From a checkpoint of a small self-supervised audio encoder (BEST-RQ).
Data: trained on babble in 24 made-up languages, each with its own sounds, syllables and stress or tones, from a formant synthesiser, 39062 training examples, 1.2 epochs.
Rows from block 3 of a small self-supervised audio encoder (BEST-RQ), named by matrix and row number. Each number is 128 + 32 x the weight over its row's rms, rounded and kept within 0 to 255. All counts start at 0. Numbers have three digits each.
Before each channel's rows are labels from the 100 clips, of 14976, where the channel reaches its highest value: "peak on" is the class under the peak; "responds to" is what is common among them. Only what is clearly more common there than usual is listed. The data: babble in 24 made-up languages, each with its own sounds, syllables and stress or tones, from a formant synthesiser. In brackets: how many of the 100.
# conv: width-5 conv (model.blocks.3.conv.weight, 192x192x5, each kernel summed), inputs 96-191

peak on: silence (95)
responds to: mains hum (95)
conv.190:139108176143139096184081140081099119139097121088179162126101177134147091171108134116185149106099178150079099177107107167162094095102139122134102146178097096130152121110135113138148135150082178096136124104153127110169132137121131101093166136171104126078162112150089113137097129120155046124

peak on: /tʃ/ (28)
responds to: mains hum (42)
conv.122:071115142158086156144136139097171135087239165138123208114175164112128148094135117081151066087115118135186087138135150133115128138104106123127124120135187157162085111152177159121142112099076129132180152157139147155094124184109095090078132052136120095157162142143146133107120123160138118148

peak on: /tʃ/ (40)
responds to: /tʃ/ (60)
conv.87:102171097043096169096117148122180124087132162133093124090109111166098182126108117116131141115108092173094077131100115148200174142114126190136151181115206159095095143130109138178138105145139127118188109105081087093113221099188164100101161137096124035148133148133160158090130169151120187130

peak on: silence (71)
responds to: mains hum (65)
conv.61:112163120098099184153087104108167077152065109079160146107071157141139149097073085063131153104135149069105180103115093144170126135104132167128092133133101141223091136117087071125125163102130136135089104123129087122126139100118127134137099145255096180188174106136156125108123154108153097144

peak on: silence (100)
responds to: mains hum (95)
conv.79:095113121165100132156134084150099117181102109101138097118099171116099137107162091165122158111118136127184191135175129128086194153104117110089161140149202179162092078119127103130132136173123194109091103085117118130126158146115086135099173108205241119159169114073098089092108099163108140081

peak on: silence (98)
responds to: thin (high-pass) (80); mains hum (68)
conv.44:163049188092156093105129141149105255128131140157177127114131130119139107162100129102127123143147143104153104123106154154181155155130060127121153098122144225127123096115101137129096147197132089127139145099144107133090073113044107139231162147101130123105158139119143133124127109128124148146

peak on: /x/ (53)
responds to: /x/ (64)
conv.167:063143047122176143155087169104133118130122120090133114111104145133160095090113151179163094129064119131156131185103114158121143075104117136116093137074138132118050135117145112065109140061175117200110125151163202112088145189115159130073113117142104165085113162058111143101060107107103111126

peak on: /tʃ/ (35)
responds to: voice: low voice (53); clipping (35)
conv.29:146140128163172136086065147147121175127153127156095172097102115103150125102148130163153160169141176119080085149108158092149133127098156174116151189138143129118115139128078110082128103106151097154134105148181129151125228138142135108145107107145130102115106100125135130159166056124151167143

peak on: /z/ (28)
responds to: /z/ (51); /ts/ (39)
conv.92:128118147156158078180115089189132141118154094195121152102132110133120125119104099141112148101059153122147165155134117132106090085137136139148115138090126157103147094172122142116145152113130124118145124121094145197074056086030143109054098140140100137145142078234142038081087211126078110111

peak on: /tʃ/ (41)
responds to: /tʃ/ (65)
conv.49:073117196123180132147115179104119126136213114134160083151113089199131125175115135102147144140085140112114094142115126113097127115106146146093101206159126066173105118203138108118139059169149105115095120161117169147183104099132131128077139125150110159116150122149138145121152165132179108091

peak on: /tʃ/ (43)
responds to: /tʃ/ (57); clipping (27)
conv.155:100137173158156092159110173140083105150121084161120081176126111163139085105094114102156073121141126207110154147175149141066109114097155068144061111136096158114125126154120083126132040160142148097149073147146174106092198163147124151066128149121112080158131106103104096040114130180090123146

peak on: /tʃ/ (28)
responds to: thin (high-pass) (28)
conv.7:094148199145170112159062105093083085175076076190135143190091120144160143148148178076106119099176098109197100133157183070141042089112176110151124116147140138070132137113199094097117184115056191164133103136160085121106134162120127174083097126129102142108141137121103108087170120140119130077

peak on: /tʃ/ (35)
responds to: voice: child-like voice (51); clipping (36)
conv.152:140117159181159130145152055133127138117148036141135190114126131100159134110130060184132100119151123073154118176143116105088210124068091152120169109141119107095092134185132092128127126105197103156120097144121146105116136105153141109088117094093105151104126121131156119161196169081126167138